Rows from block 3, named by matrix and row number. Rows with one number belong to one neuron. Each number is 500 + 25 x the weight over its row's rms, rounded and kept within 0 to 999. All counts start at 0. Numbers have three digits each. After the name is the row's rms in percent of the matrix's.
# fc1: MLP up (model.blocks.3.mlp.fc1.weight, 1024x256), inputs 0-127
# fc2: MLP down (model.blocks.3.mlp.fc2.weight, 256x1024, transposed), outputs 0-127
fc1.925 102:501499500500501500500502499500502493500502499504502501500500499499499499515505499500500497498501503506499500500491501500500501499500502503498467499501501503500497499501500501500621498498498500499499505502496500483500500497499500502501500500500500500500499499502505501499502498500500495500499501498499504500500481500499503497496504499500501500499495500501500501512503496501497499499500
fc2.925 063:501500500510498495502500499496560506496505460503500498495502500500500509500499498502501502500479502492500514497512511477514508499496499490498513499503499504501498503496500499502351499502500498500500501497503492492514502490500535499503501522500499500499500507503502496500499500498500506489505496502526494503500503501496501500517498499502499469500474490501391499496500505500491499500502
fc1.926 123:500496501500322500500500500504498500500503498499504501501501501503501501502495498499500499499498499499498500500502500501501500500500500500490495501503501498507500499499498503499500499500500144500500500500501500500502499500501501503501499501500502502499500498500497500500499500498500498498498503500498501501499500499503502500501504501500500500502500497509501498501501498500504500500500
fc2.926 149:500498501500684499500500500498500499503502500500499501499501500499500503497500496500500499500502496501496500503501499495500500499500499501501500500500504500500499501500504501500497500494500853500504501502499499500492499500499500500501496499502500500501500499500500509501499498501500500501501500501498501500501499499498497499500500495522502500500500498499502500501500501500502498502502
fc1.928 094:499494500503501501500497500500494500499503498500501501500501499502503502496500499500500500500498500506501495500499499502501500498500503499499503501498499504498501500502501500501499501500500497500501498502500499500501501500499501502499501504500499498500500501506500500499501501502504501500502498503501498500501502463500500500501500498502502497503499502497505502501497503502500897499501
fc2.928 149:499500501498498502499494500499502500501500499503498501502500500498501499499500500501500500502500500499500502501500499500498501500501500503501500500499501505502498500500501499500497500503501501500501500501501501505498498500503502500500501499501501500500500499499499498498499501498498501500499500497499500499500497505496500500499499501501499500500499501501500500501499502500500101500498
fc1.930 179:501500496500499499504501501499499502500502500501502499500501501586500500478500503499500521500500354503500501499500499501502501500499500498500491498500501501502498500501501501500237500500497500500559503499500499501500500499500511501502499492501500501499499499498499509499500497500500377500498499502495500500500498501499501499500498501499502501498500490501496502502508500502500500501499
fc2.930 095:495558498504501502499503508496498497499514323496501507504501500438495511500492493482501488498492606501500447486500503502497513500499498503506502500501500499498501498500498489499608505503538498493500504494501502505496504499499501493496506501500494502497498500499502497499506502499502529501501496498529500503500618530495497495493508499499500511490499507495511505481491500500502501500491
fc1.931 029:493505494497512496492503500496497503502509499503501492503494505497500493500502499501509496502493500502496493487499497497504496504501475522510499496508501516471510490493501502498499501500504498497504501493499495502505498507492496500500501504506494503502504497500475499496490517496497501488503501513497491502498490500502500501498120495498488496497496500489500503496497500499499494507507
fc2.931 057:499500502505501500495499499496503500500502501499502503498503500499500506499505490500502499499493504499500499504501503500502501498501506501498500497499501495516500499510500497502503503501500497494501496500503493500497506500502499497501499499505498503496494497502498503507499500500500503501499499498506499496499508501501508500499896501501500500500500503500491500498500497502494501500499
fc1.934 193:499500501502504501500500500500499499500499500501500504500500499498500500500501497500498499500502499502500501499500500500501500498500502501499500496498500500501500502500500500498501500500500501499502501499499501502502501499502501501501501499501500500500495499499500503500498500502498500502499502499500500500500500500501500500498502500501500499500501500500499500499500500499501500500499
fc2.934 244:501500500497497491499501501500501498500500500501500500494500506501503497497499500504500500499500501500500499500501501500496498502500499502500499501504500502499495499504505501503500500500501497506499499500502500502500500499500499497498499500501500500501502501499500484501500497495499500501501500498501500500498501501500502498500500503495500502500500500503497501501500501502500500495500
fc1.935 139:500496502492500500498500502498499500500500511499500497500500501497500489496500496486497494498510500499511495500505495500499500495500494499498496499498499503500501501504500501500501500501492500500500499503501501497500500500500500500499501498502499502500503499449497500501486500499502500499501483493435497500500472501481498139502498500500450499500500499502506500499500501500500501499500
fc2.935 105:501502500502504501502532497500504496503502499498500500500493502499501517507499499502498501497513503497499502499501492505499501498498498499500501500504500495500495499499503500500511500500493502496539499506501486501504499477500499501510498500529501501500499503501499501499504500490502500500515499501500496497500499498495495810502506500499500671495498500501505501499496500498500499502504
fc1.936 147:506496503502495500497499499500500501500499498503499500501500500499501496495501500477500499498503501501501497496501500497503501500499499498496481501488500501507500499502498499501501499500502500500501506490501497487503499536500499500500500515500500501500500499460499499500506502502503532516500502501494500502500502504502501519508505502499498499499500501500500498507500500500505504500500
fc2.936 114:502501500503498504501502512434500496498499501496503504501501497500500490510496500513501504499501502504496499499492501500504502501500496500501516501497499500503496501501500502499500499498498487500504500503501497499496498500496493499499502499500497500500502498503501501500499500500494500501498502501499499500492500500501502500498499497504520499482503500496545497501498510499503500499500
fc1.937 018:505493535526501507492509497528131498502496497473500508490505469506493509494498501497523496501493496511501513495507499509491495516502487497508512519497500492502501494496495495498498524500515484499503492487499500502499514497501511497502500495498499508504498501506500498500504530506495503504489497500491496500501509489496513499488501496484494500495501508489500497503499503501499512497517
fc2.937 014:501500470497522512502499504497840496482473514478502530505505497504515512491500500489504500501530482494513501503506477470499504493512484477495490502517505489490510507491496477510487503500503492500505500490486506515486483499502510497492475508501495496508495479470494495505489489511508513504479493519498522490508500498508487508498465500502496500488513499500510491482507496504493491481487
fc1.938 137:518489499498504503502503500497499500500499521500498501496499497506502454497500500491500498500507500498492506500411499501498500498500490500501502509518500499499508496501499499500808499498505504500523476497500499482502500500500500499495502499505500500500500525489501502507501500499500534500499437500503469501500494496502502499496500500504474502499499499498495499511500500501500500501499
fc2.938 123:502498502496501499476498498502509499500506505501503500498502500503499501499499498519501502500504496500498478502504499504503500500501500500498501507504497500500501500502501503501185501495500501493499504487499501498498500498498508532496500500502502500500506512499499500501500485499498502493500503496514500501498498502501471498499499500500487515519498501496499500499503495502501499501504
fc1.939 121:502501502500499500500501504489497500500497501503498498500499499499500497501501501499500499494499501500500497317497499499500502500500499500501491500502500498500500500502498499500499499500500496501500501500501501500499501500498501500500501504500498501502500499510500498498501516501503507503502505502501498500498498500500498500500499499500504504492498501500503501497497499496499500501500
fc2.939 147:497502501494492498500501500500499499500500501502501498499499506499500500498500500499500496499500499500502499675497503500498498500500500499500500500500501499503501501500509500501502500500498503499500499500501500498500503504499500503500501500500516499498500503495501500505497481501500499498496498494502489503502500499500500500511500500501501503501499500498501497500501500500500499500501
fc1.940 170:500502500500498499505491499498500502498500501515507501501498498500499500504498499499501499500499500498478500497501498498502500497501499499500510500506502497498501502505502500495497500500500503501501508500512498498503498505500500501499499500502502501500498501491501502500500497500500504500480501500507499500500497500501500502499500500501500500500500500500496501503496498500505500499496
fc2.940 216:501499500503504500500503499507500501500503500492475507500501500500510500499508530500500500500500500500500501500499500500499502500498500500498490500500500504501502499499500500499513500498500500498495502498475497500506499496500500501498501500501498501498500501500500500500500510501500500499517500500496500500500502497500499499500493502501501498495501500500499499500500503500497498498500
fc1.941 187:500500500500499501500500502500500500100498500500499499502500497503500499500500498500500499500500500500500498499499501501500500500499499500503501499500501500499500500500500501500501502500498500500500500501502500503500500501500500500500500501501499501501500499501500501500502499500499499500499500499499500503501500501500498499499499501500500499500498501501500499500500502500500501500499
fc2.941 226:500500500499498502500500499501500500900500501498500500499501500500500500500501500500500501500499500501498500500500500500500500500498500500500500501500502500500500501500500500502500499500499500501500500500502500500501499499500500500499499499500499501500500501500499500500500500500501500499500501500500504501499500498499501499500500500500500501501500500500499500500500501500500500499499
fc1.943 242:500499500501500500500500500500500500500500500500500499500500500500501499500503500500501500500500501499499500500500501500499501502500500500500500500500500500500500500501500499500500500500500498500500500501500500500501500500499500501499499501502500500500500501501500502500500502499501500501500501502500500500500499500500499500500501497500500500500501499498501501500500499502499500500501
fc2.943 316:500500500500498501500500499499500500500500500501499499500499509502497500499500500500500499499500498499500500501500500502499501500500501499500501500499500503500500500499501502500500501499500502499500500499501500500499500500502500501502497500500500498500500499497500500500501499500499500500500500499501500500500501505499500500501500500500499500501500500500500500500501500500499500500500
fc1.944 128:502500504498500501498500500497503500500498499496503498500500499493502477500501494461502501500500500506555501497498546502500502500500499500500504495501500501499500494500500498499574501501500504502376508496500500500501502546500503500499501500501500500498498497360499501503498500497499500508497500501533500499501509493502501503501510502503463500503501499499427499501499501492500498502497
fc2.944 177:500505497500499501628499499499499493500494520500499499500500499509500493505495503465501501500502500496679506501509502500609498500499500500497499501503500503500499500500500499500576498499525502504496500557500500498502502506501499498500500506500500499500501627425499499502500501500502504494500500362499499500501500500504506499501493501501500424502500500500495500500498500502501497500499
fc1.945 146:496508500500499500505500498501494500500501497495495500476499499498498496536501506500503496500499534505492422505498500488500498502497503501505498501546500504500500501500500498499478499500506464503493608501499500474500499499503481501499499454500509500500498503501500500498500499504498476514501505507500502501500506486432497524500498499500555501500507501496354500501500499499498499500503
fc2.945 089:501506504516500496501498501500497500499503507503500498498502502500498498500504499499500501499498500499501506502498495498508499504496501495494498504500502499501500500495501499490504499499500501497502498503504500500499524499500500503501500499500500500501491512495500502500500496500499500496510499499501501501498558498555503522500499501499503411471507500502567498498503500499501502499500
fc1.946 130:500500504497500502498498501509482499502484503498500500499499500501499498503496498124507502500501505512500505498502497500499499500501500499501502494500500500504499503500500500500504499501507500499510500499502502490501501505502499500500499505498498501500503497500504497500504501501499500497498506503500501501501497497502497498503499501496498498501499497502613499508499499502500499500504
fc2.946 143:500500500506502500492500499499506501500503520500498501501500499494508495498502500847500500498500501499499500507497497501497504500496499499502527501497499498502498500502500500503498500501501498502498500502497496499499502501500500496499501522512499501501504502522500500502505502496499498499500500499508497498491506499496518500500498501501510499500508501501347500511500501500501502499501
fc1.949 022:497510498487500500508496498500503503505503503497490496491496501497501498501487505504506498499493504497494505502496499508500500506501508496500490502502500507501501506494507502489502499498505503499500509498500502490500497500509501499503500501498497502498502490506500500501499494500491497495497497494498478494498497499508503496483503501501502481499498506501508496504507505498498497503500
fc2.949 024:500492500495508507500498503502499498503501507500504500513500510497536498509501509500494511499511507498505496497504509495501498499492505500498510505503504505497506500489501497492496500497492503508493499500501505499511488504493501502501500483497499489503500499504506493492481496489490499502502503500491501501503502499498493504487507495500500496498503504509503492497493495500490501506493
fc1.950 099:499514523500503500505500500500502503498500500497500500500500497504500487498489498501499503500506493499513497502483503499495499500500500500514502502501499489501501497500499500501501499505499500499500493499493492500500489502500498497501499501510499502499498502501501506498499501500500567498497765495501537500494577501500500498500504502500432500439497500496498500498501497501499500500500
fc2.950 058:502487507495499503498500502503498491501565499498498510502499507490500486504497504492499502501500503501500741500495496498502500494503492502500440499503500500497503513500500509491495499499483504496504462500504503498498498508499500500495499508505501500500501498438501491498499488499500496492502317498498504496500503502488501502502499500498511496581497500496501499514498498497504496501497
fc1.953 167:499500500499498499496500500499500500500500501501506498500500502501499500504498500498500500501502501500500498501501498496499500505500500501501500505500503500503499500500503500500499498500502500501502500499505500501500499500500500500500500499500500500500500499500500498501500501500499499499501500499500501500500501500501500500500502500496501500501502501501500500500503499498500498500499
fc2.953 221:502500501502500501500500495500500499504500501499500500501501500500502501500498500499499501500500500499498500498498500501503500500498501500500499500500500501500503501501501500500500499500500500500500502501499500500500500500499500500500500500501501502500501501499500501500500501502502501500499502498500499501501499500497500501500500495500497501499497500498501499501500500500500500500500
fc1.954 084:497503503497497497499502500501500500502498501501502499499899501495499499497501505498500497500499499501498500499500498499501497499500500500501501500503500501500500499499502500500500498501499498498500499502501501499500499502500498498501500500501500500500500502500504495499498503500496500501501499500496500501499497500501501496497502499497502501498501500501502495499502499501500500499500
fc2.954 115:500502500500501500499498501500498500500501501501500499500101498503498499500500501500500502500501500500500500500500498500500499500501501500496500499501500501501501501501499497503501500500500499500499504500500500500500498496503500499501500500500500503503499500501501499499500499500500500501497499500501498500499502501500500500501501499499500500501501504501500506500500497502500500500499
fc1.955 094:501501500500499501499495500499497500500494501497500500501501500502500502508501487502507500490495504501489497502501506500503503501497498504500499501523501493500499500500501495496496500500501502500500500501895501501500500501500500504504504501499502504500498501498498500500500486500500506501497500496501500503500500499500500502502502501500499500504501500489500500501500485503500500499504
fc2.955 125:501495504504500501501501499497504498502501499501499515504501502501502500500500519499502500503498501496499499504498497500500500500500499500496501496500500503502508502498500503499501501500497501496502496499104500501505500498500504502500496499501477499500500498499501500500501503500491500500500498505499503499500500501500498501500497503500500500498500496500497500499498502501501500498502
fc1.956 007:490524486475477512541492481500499515488504502484503489493493501498505497532471507522488506506524487509500494457501510477496489499502488504479526494498493512528498503488525504504499508502492513514478514515470490512498496466500511497511513527511478516492496484495551495508504494518497504496524507494514513498481507501508501495507511497494501517502512482500499511505492498491497491497528
fc2.956 008:492532494518499496510502493498503513495500532484500489526497517486488499513470508503501492490497502494500506499522504501496504492486498479507495507506504495499495472498493503495477495496497502499495481504503511501524475501498527504518497491496497485503517495509496529506485528481498519503491510486495510502514507497500501488536494492509491500518473502509500504489490499493511497502473
fc1.958 116:502498500501501498501836497500499500500498502500500499500500500508501498496502500499492502499500503500499497499499500500507503503499500499501502714502500505501500500499499499501500501500503497498501498499500499500501500499500501500502500500500500499500501503499504499498500499500500497499501500498499500498501500500502499500499500500499500500500501498497499495500500501500498502501500
fc2.958 132:500501500500500497501280503503494500500499497502502500500501500502499499500499500501500500501499499502500503500500500500499501500501500500500500168500500499498499502503500499500500502501502499501500503499501500499500500500501498498499499502499500501494501500499498500500498501499501500502498499502501502497500504500499500500507498499501500499500502501499501500500501499504508500500500
fc1.959 090:502500500498503500500497497500499511500507504500500495492499499497501502503499498500498502496500500505500495501501498501501499501501496500497498504500500500498497506499499503500498502500504500499504502501501502501500499499499496501499501500501499496500501502500499502498502500504500505500500498500499502500500500501503502500500500501499500500500497499500500500500499500505500498500500
fc2.959 118:499501495498500499501500502499499496500499503499501500500500497502496501499498497500501490499500499498499500500500500501500500498500499501501504500500499499500503499501500497499500498504500500502499500498499499500501500499504501499500499499503500501499500499499500501502499498498503500501501500503500500500500501502500500500500502500498500500502501501500500498503500500498500500500495
fc1.962 217:500500501500498499500500500501500496501500502504499499501500501501499501498501496499500500501503501500498502500500501501500500499499500218499500500502498500500499497500502782501499499500500502500499499500499500501500500501501501500500501499500500500505511500499501501500499500499500499499501500500500500500500499499498502500500497500501499499500500500506500496500500497482500499499510
fc2.962 278:500501497499501499504501500501500501501499501494499500500500500497501500500503501500500501499493500500501500489500501498497500502500500776500500500499500500500500500497498216508500499500499500501499501496500500500500500500501500489500501500500500500500499500501501499500507502504499500500500500499498500500500500500497500501501500500501500501501501500494502501500500500507500501500501
fc1.963 208:500499499501501499500500500500500500500499500501500500499499500499500503500500500499499501500501498500501500500498500498500500499502501500499500495500501500501500505499501499500500500501501500500500500502500500500500499501500499501501500500500500495500500500499500501499500499500500501499500501500500500500499500500501500500497500498500500500500500501498500500501500501500501499900500
fc2.963 247:502500501499500500500500500500501496500500500500501502500500500500499500500499500499500497499500500500500498500500500501499500500500500500500500500501500500499499500499500500499500501499500500500500499500501498500500499500499501494500502503500501505500500500501501500500500501500499500500500500501501500500500500506499501500502500500500500500500500500499500499500500500500500502101501
fc1.966 186:499502499501499500502501498500513501501553500501497500500500500500500501500499502500501500498499503500500499504499501501501501500498500498499500893499501503499500500500499500500499500500501500500500499499499499500500499501499500495500499531499500500500500503503501500500500500501497500500499501500500502500501507505508500500500495500501505500497499500501500500501500500494500500500500
fc2.966 217:499500505501500503497508500500487500500498500500500503500500500500499502500500498497500497503501500500501500500500501500498500500500501500501494106496499500499499500499501501500495498499499501500502516500500528500500501500501499499500500473499488499500500500493500504500495500500500499499491500500502494499502499509501500496500502501502500493517500495501501503502502497505501500498500
fc1.967 223:501588485498500499477503500547512368498501501496499500498498499500500499519498494501500450500504609500501500504501498499414500499500500499497491524501500495500501499500501501500587502500502497500500500504502511501498495499500500562498500553495500500500498547494526461503425499500500530514500460494503502501499502482499500504504497498500506541482500500500561506505497504503500501499499
fc2.967 118:499476521503500497498500500501483556501482503497501500499501500502498499462510500499454500500499429502501489500448499501552498499502500501477501501501500502500502499500507501505429497495486499500497498500488507452499498500499499502497500306502481502503499499498499508501555500497497450500500500496496488500499608502502500522500502501508495400498500498500486500499500502496499501501500
fc1.968 126:496500498498501501500500500501501496500498500502496500500500499500499500501501501499501497501500498499502501499501497500502499500501500494498500493499500501501501500496499501500509501500501506501501501499499500504500498500501497502500504500500500499499499501499504497492500498500496499500503500500497498500898501500500501501499499499501502500501500499497498503503498496501501500501493
fc2.968 162:498500500500499498502502499500499498511500500500501500499499502501502495504500500498497501500500500500499500500498500503500500500501498501499498507501500500500499499501501501500500500502501501498499502501501500498500501499502500501496501499499500509499501499501500503503502501493500499502500500500500500502101499499500500499502502497499498500498500501501498498499500506501499500501499
fc1.971 050:504498503502501499497497502508497501499500499500501505499499501503500506502500501503498499502501499504496500500499501500499502500500501500500504498496501501503501501501500496499499499499501500500500503501500500500498505498502499498499500501502499499500499500500501500499500500500506501500499501498504502499500501500500508501499499500499502500502501500494501500498502502491499501898500
fc2.971 062:503500500502495499498499498494505505501499500500502500500500500500499503500501503500506499500501499501499499501501499494500499500497497500500500499499500500499499501500500500498498502499500497500501499505500500500501499498500500498499497497501500500504503501500493499499500503499500500498500500501499500501500502499502497500500500500500501499500500499502497501502501500500502500102506
fc1.972 155:500497504500502500497499500505498500501497500507500500498501500503500501494492497501504502499501500503498503500501494500495500500500500501499500500500500521501500500498500501501493500500499501499500498500499499500497499500499498503499502500500499499500501502499499499503501500498500491491502493495497497503500499499501516500500500500500500500504500500498503498501500500500501500499500
fc2.972 153:500500498500500499499500500500502499499486501500500502501500503504499500500500502498500500503505500501499495500504504500506497500498501502501503498499500489500501500501500496500503498500501502501504500500502508508500499503500504504500501500499499503500502502510500500507481500500508499504496501503500509500499500503510496480498498500500501500499501503500500502499499498504501501500498
fc1.973 173:500499503502498500500501500500498498499499501500500499502500497500500500503500500499499500500499500501502500501500500500500500500501500500499500503500500502500500500500498500491501899501500500498500500499497499500499499502499500500502501501500500500494496499501500502500500500501500500500500500500500500500500501499498500500500500502501499501500500502500500500499501499500498502498500
fc2.973 225:500500499500503500501500500499503500501500500500497500498500502502500500500501501499499500500500498500500500499499500500500500498499501501500500501502500499498501499500500501501499101500503500500500500500498500500500499498500499500498499500498500497510500500500500500501500500497500500500499500500502500500500500498499500500501499500500499500500500500503500501500501500501500499500501
fc1.974 178:500500499500500500505501499500499500502498500501500500501500501500501502500500500500500500500500501501500501500500501496500500499498500501501497500501500500501500501498500500500499500500499500501504501499500500502501499499499501501509501499504500501500500500501501500500499500498500501501498500499500499500499500499501500500498500500500499500499499500496499498500500501502501500500500
fc2.974 213:499500500499499501500500501500500501499501499500499500500499500498500500497500500500500500502500499494500500501500500500500499500501499500500502500500500501500500500500499503500502500499498500498498498500499499501500500501497499500499501500499500500501500500500500494499499507496500501501500499499500499500501501500500500500500501500500500499500499501502501500500501502499497501498499
fc1.976 085:502500501500491504502501501501502501500500508502495501495501500501499498501498501499498499500499425502502502502502502501499501498500501500501500497499500505501500499498500502500497500500500500501500499504500489506498502498501498503500500498500500500500492493499500498501501498498500499498501498500503505499497501499499501497500501502499485494498499506494502498503500493500502499500502
fc2.976 076:498500537502500499498500500494482497500500504499499504498500499498499513502502503505499489499499500500500492499500505500497500497500501496503502505502499497500502496501500498502501500500501499500497501509499501497501501501499503495500500500499497502503499497514499497499503501497500499522503510497498501500501500494499503502502498498498499501501500499499501502493502500503499500500500
fc1.979 051:503498500509503502500501500498501501500508500499498509498505502500494499496503503500895502497499499505496500499497498498496500501498497500499507504504501495501501498503499500502512504498504499499499500500495501497506502501500498493498497498505500501505500505500498503502502500497500500501496497502498507499501494498501496499499507500499498496501499502501498499502506504499500499501501
fc2.979 046:501500507501495502499499501499509496500503500497500504505500497506514502494498503504107500506496501498504501490498501504498511493505499499501504502496501500499497499501499504497507488495501500503501504507501496501496505501502500505501501499500498506498501495498500504501506499499504502503504500499498500499500499501503500500500501497500487501499501505499507498510493486499496500499504
fc1.980 122:500500500500499501500500499501501504500501503499500504502500503500499501498497504498501500500500501499501499500500499502500502501503500500498500500496499500501500500500502500498502500499500500500500498501501503498503501500500505502503501503498500500500501499499509501497503500500503502501506501501508499499499499500498503500499501510102499500500500501517500500505501496487509500501500
fc2.980 144:500500500499499500500501497499501500502501499498501499500500498500500501498501499502501500500499500499500500502500499499499501500500502498500499500501500505502505500500501501500497500502500501500500507500500500500501498500501500496501499498500502500501503500500500501500499497499500500500498500500499500500505501499500500502501503500899500502500500500495501501500500497502500501500499
fc1.981 127:500500500500503502500499500501501506499498497501500500501498499501501501500500497500500504501498505498494498503500500500499504500502500502499502496500499501503500498502500500493499499500500503503499499499501500502500501501500501500501501505499500498500503499500498500499500498500501500500501501500499496500500501500500500503501500501499498499499498500497501501504494498499501500499498
fc2.981 163:501501500501498496500500499499500499501500499502499503500502502498501500499500500498499500500499501501500500501496498500500497499500504500501500498500500499500508502499500500499501498499502500500500504502499499500500500501500501500500499498500495500501502501501499498500498502500500501500499501503499497493500500495498497500498501506500500501501498497501496499499496503501502503500508
fc1.983 008:499499509500501500490503498501506506506507500497500496502503499506490495494507501498505497509499510499504516498504496504503510500499500499500500501497500500502501483502496504499500501499506499506499504504504496505492500494514498500510503503492500519498499501495501520887499494513500513492500487480500497491500498499500501500499500510495500498506500499507500494501500513494502508503501
fc2.983 009:496500500502500499495489500500502495500492501500501505500508489501473497501518503500513497496501486499511499497512500498498499499500500500499501499500503500489513500504495500505502500510500504499498502499496496500481504500513503501494499499503510499497500500504516500115493501500506489508498508508503501500503499503502498499502499504500498499499512505500501491500500503498511511498488
fc1.985 145:500501497500501500501504500505500497500506500501500500493502500500499480499498500500497501499502500498488503500498500500500501500498500499499524500499496500503500500498500500508501498499499507501504499501501501498500503502500500505500498499482500495499504502486500500500498500500497503503500508500499499501499540499475502501502434500500444500500495501493510500495500500494499500501501
fc2.985 116:497511503498490495500499508498500499498526504500500499505500499503498497498494466497500498503500500500499501499503502501498501502500495501504500500500498497500500502502502498496510500502500486499500500498504501511499500504501506500500508500500500502500502496496502498503501497502500501500503501575502501499501497503500501499500502501497536501520500500499500501499497471503505500500501
fc1.986 167:501501500501501499500498500500504500499500503500499500501500501500500500501499497502500500500501500501499500500501500494500500504498500499500499503499501501500499501500500500500497498500500504499498499500500498500500498500499498500500500499499500499500650500501501501501496500501500500500501500498498497500500501500500500502503501499499501498501502501499500502500501499499499500500501
fc2.986 185:501501500500500502500500499500500500500500500500515507499501484498499501499499500501500500500501501501499500494500499500500501484502500500500500499500499500504504495499501499499501500499500499501500500500500501500503501500502505500500500500501500500500339500500500503500500500499499500501500501502501500494500499502507501500498499499501501500500501500500502500500495500496502499502500
fc1.987 088:502500500495502500501500499502500499501501501498500498500500501501499500493499500499498500499497499499498498500499506500501495501501500499499501500501500499499499500499500500501504500499502502499500497499499502500500500500500499499501500500502500496500499501501496503500499500503503500498501499496496500501500497499501500499505499500500499500500498499504500500501501513500499499500497
fc2.987 077:499501499497501501502500501502497510502500498498502502512500500500502501509497500499497499498501497498499502500500500501498501500505500501499501500500500499499505499505501500501501500499501500500500501501494500500499500496502500504496504500499503502501501501499494500500501501497498501499499502500503501502500504502501497500502500497501501499498502502500501500503496499501501499494500
fc1.988 137:499499502501500500498500500502506499500500500498498500501499500500500498501500499499501501499498501500502504500500500499501500511502500499500500499502502500499494500498500500500498501500499500502500496499503499500499501500501499498500500500500501500500500500500502502500498498499501498501500500499498499500500500502499501498501501500500498500499501501500501500499500498505501503502500
fc2.988 164:499500500500500500500501500501499503498500500501500500500501501500499501500500502500500500501500500502499500500500499501500500499500500498495500500501501501500524499500499497496500500503498491500499502501500500501501500500500501506502501500499498502500506501500500499502499502498499500501501500504500500500500499500500499500500500499499500499500499499503500500498499500500501500500498
fc1.989 136:502500500499496499502500503500500499498502499498503501502504500498502509526500496498499502500501501509500499502501500497500500500500499496500504502501500495502499501501500500500500499500493502501500498500497501498504500498502518520501500500501502501500519500499501504503500499500499500503499477500629500500499500502502499498499498498500464500518500504505500500494501500501497499498498
fc2.989 069:501500494500502504577500498510502501502501501504501499509499500499502499494496502499502511507499500504513489496505508499456500495499501499488495496469499499499500501500499502500504498499500503500500608508501466509501491497502495499500500499500499499501500565499500509494529499509500500501500500504471513497505498496497503503496500500500499506505499500500501498514504499503517500501502
fc1.990 190:499498500501503500500499500500499501500452499500501500499499500463500499507500505500499478500499501500478503499500500500502500501500500500501501500499500500500501499501499500494503499499500499500522501498500469545500500514499500500501500500500498502500499500502500500500501501500500499507500431500498501500499401501500500503500500500500500517501500500499496500500501503491500500499500
fc2.990 062:503481487500501500500502504509500495499522495489498500501497501511500500496522509542494501503497500501512499500501497499500498506500497500501501499501497504497497505502494503500495503499488501490503486489506500501504498429498500517501499501499500499505497509490499496501495500505500486443497522494505517501508505501504490500500477507500486502487496500510501500726498505497506500501504
fc1.991 150:497500511500500500540500504500502500500497490503496501501499500502503500500499499500500509495505170506500498500501501500500501500500501502502500499499500500506499500499499500501500501500500501499501501497501498532500501501501499481500499497500500500501505493500500500499495501502501501500480501444501500499498494508474486504500471528502500500500502499409500500499500498500495502501500
fc2.991 139:499499499504500500500458501499499500503500509507499500499498504505501501506500500474499499500492758498497439498501501502502500503501493500492481510500504501497501502499504502496502500500535500508501498501500500492509479506500501542500502497500498499500498500500498507499508497500500499506499515557501500500498487498550528499442504476499497501502498500606502497498500500500572501501504
fc1.992 223:500500499507502499503498499500500500507500500500503500501499501500500500501499482499502502499501506560498500500504500500504505505501500502499500500497501509508491877500501499501500501500501517502500506497524501500500500511500496498521501500501500500500500500500486505499494439516504500503487506500496500500502503499499500500501502500506491501500500501494507501500503500502499500498503
fc2.992 199:503501506499498502500501518502505500498512500500496503488501495499498499501500517501499500502500502398500500501499491500500488493500500497502500499502500482501509206500480524504500494499500478496499474505469497500500499500501521503491497503500481502501498499502500481501496579414485500499518497502507491500497499514498502500501499525500501502500500494557496491503499503500524499498501
fc1.993 147:504503500500499501498500501502498505500500501500500500499500505500500503499500500499500501501499502502498501500499500497500500500500499500494500500501500498501500502495500504500498500502502500500501500499500499499500502500497500501500499500499499489499500496501501499499501498503500500497499499500500501500499499548496499501503500502500500498500501498499501500500505496500500104500504
fc2.993 229:500501500501500500498501503500500497501502499501500501501501500498502500500500500499499500501500501500500500499499500499501501500500500500503501500499502500499500502500499493501499501500498500500500500500500500500504500499500501499500501500499500502501500502501502500499500499504495500501501500501500499500500501495500500499498500499503500500501499500500500500499495500501501899500505
fc1.1000 223:501632499500504501499500500501516504500474481501501499500500499499500498515500482474499497501498500502501570490510449499497501499500501505500489527499500499501501500501500500499522500501499500502504498501504501499501500501500500470500500502500501500500497498502501502501501497502500496499538500512496507500499500539499500454500503500500502500505500498507503500504498508501501501500500
fc2.1000 065:501395495498500500500502499480469498499500576500506499505509504509500508497496499499501498500499500533499499499326508501519501503500499502502499501492498501494501502499513497497498501502501501522504499508502500501504577498501468500499499496496500498501500540494502500500508498497502499512497497502502500498490428502501551419496499484502462492494505497502502500500499445505504502496495
fc1.1001 008:502492473482515506511500504514498488498531514502509511534467490507519504500499483506493466496513494496494493503497495512490462506526501494475492531529492508489493487496476509506505500519479507482504471500514510512494504498508497501505480502482496447491495504481498499519520474499496495479470502500511514507501492495486488512508520536503505495506500503508505503498440537493513499528515
fc2.1001 006:508543496487500498497489553497546469488484499474511494506508515467481546493527509513504484493475500507490501497511500515501506514541491498528488529500499493502492467505491510506486488498508576477509473499527495481501499502524501412511477510501527493512485539525500524486499493482525486503505498511526495512502445541568502493497488500549521536515498499453492508495485516503552505527505
fc1.1004 134:500522500500501502500501499483499501500499486500500501500499500509500525509498494500503520500512498503516753501500517501498503496501504500500496496499500499501500504500504501501506497499502500499500500590503502507497498501509490498499498379508500501499495493499508498502499501500495492503480483499500491502500476473544500502500502501500501498503497493501511500499500499500500497500501
fc2.1004 096:500497500501499500486339496498499502500498465501500501493501495499501522499512557478500497500502499499498501500497500499498503499500498500496499497497499501502500498498501500498498505499466500500502501532499504497501468498498402500506500502499499499501502534501497500499502500500499500502493501500513504499499499500490504507499499502501495505502485501497504499500508483501498502505499
fc1.1006 219:500500501500498501500500500500498500500500500501500500501500500500517500500500499502501500500502499500500499500501500500497499500501500498500501500503500499500500500501500500499499500499500500500501500500501500499500500501499499500500500500499500499500501500500499500499499500499500502500500499503502500500501500500500502500499500498500500499500500500500499498500500500499498500500500
fc2.1006 201:500499498500499499503500498502508503500500499500503500501499501500501500500513504501499503500497500503500500501500500501499498499501501501500494502500500500500499503500500498502502500504501500500501500498501500500500501500500501500501505502504500502498496502500498507499502503501500501498500502500501500499501500500500500500499498499499500500500498503499496499501500500495499500500499
fc1.1008 196:499542505500500501500500500499499499500460499297501500500500500500499500470500481501500500500501500497498499499500499500500499500500500500500523458502499426500500500501499501501500500500499498500500498500501499492499504490499502296500500502501499499500500499478501499500500500500499510500500502499502502499500500500501500493499500499502532499492499500498354499501501498500504501500499
fc2.1008 065:500498520503507487499500503504502501497491500497500500502500494502498502499500502506497499499502499496501487499466494497501499503496496496501497501502503498498499499503500499499450501502491498499483500505499528500503482497501518532498501504498493495504501498483499493503492504513500480504503499502408496499499505498499500476500499499497357499498501502500504498493500506501500501510500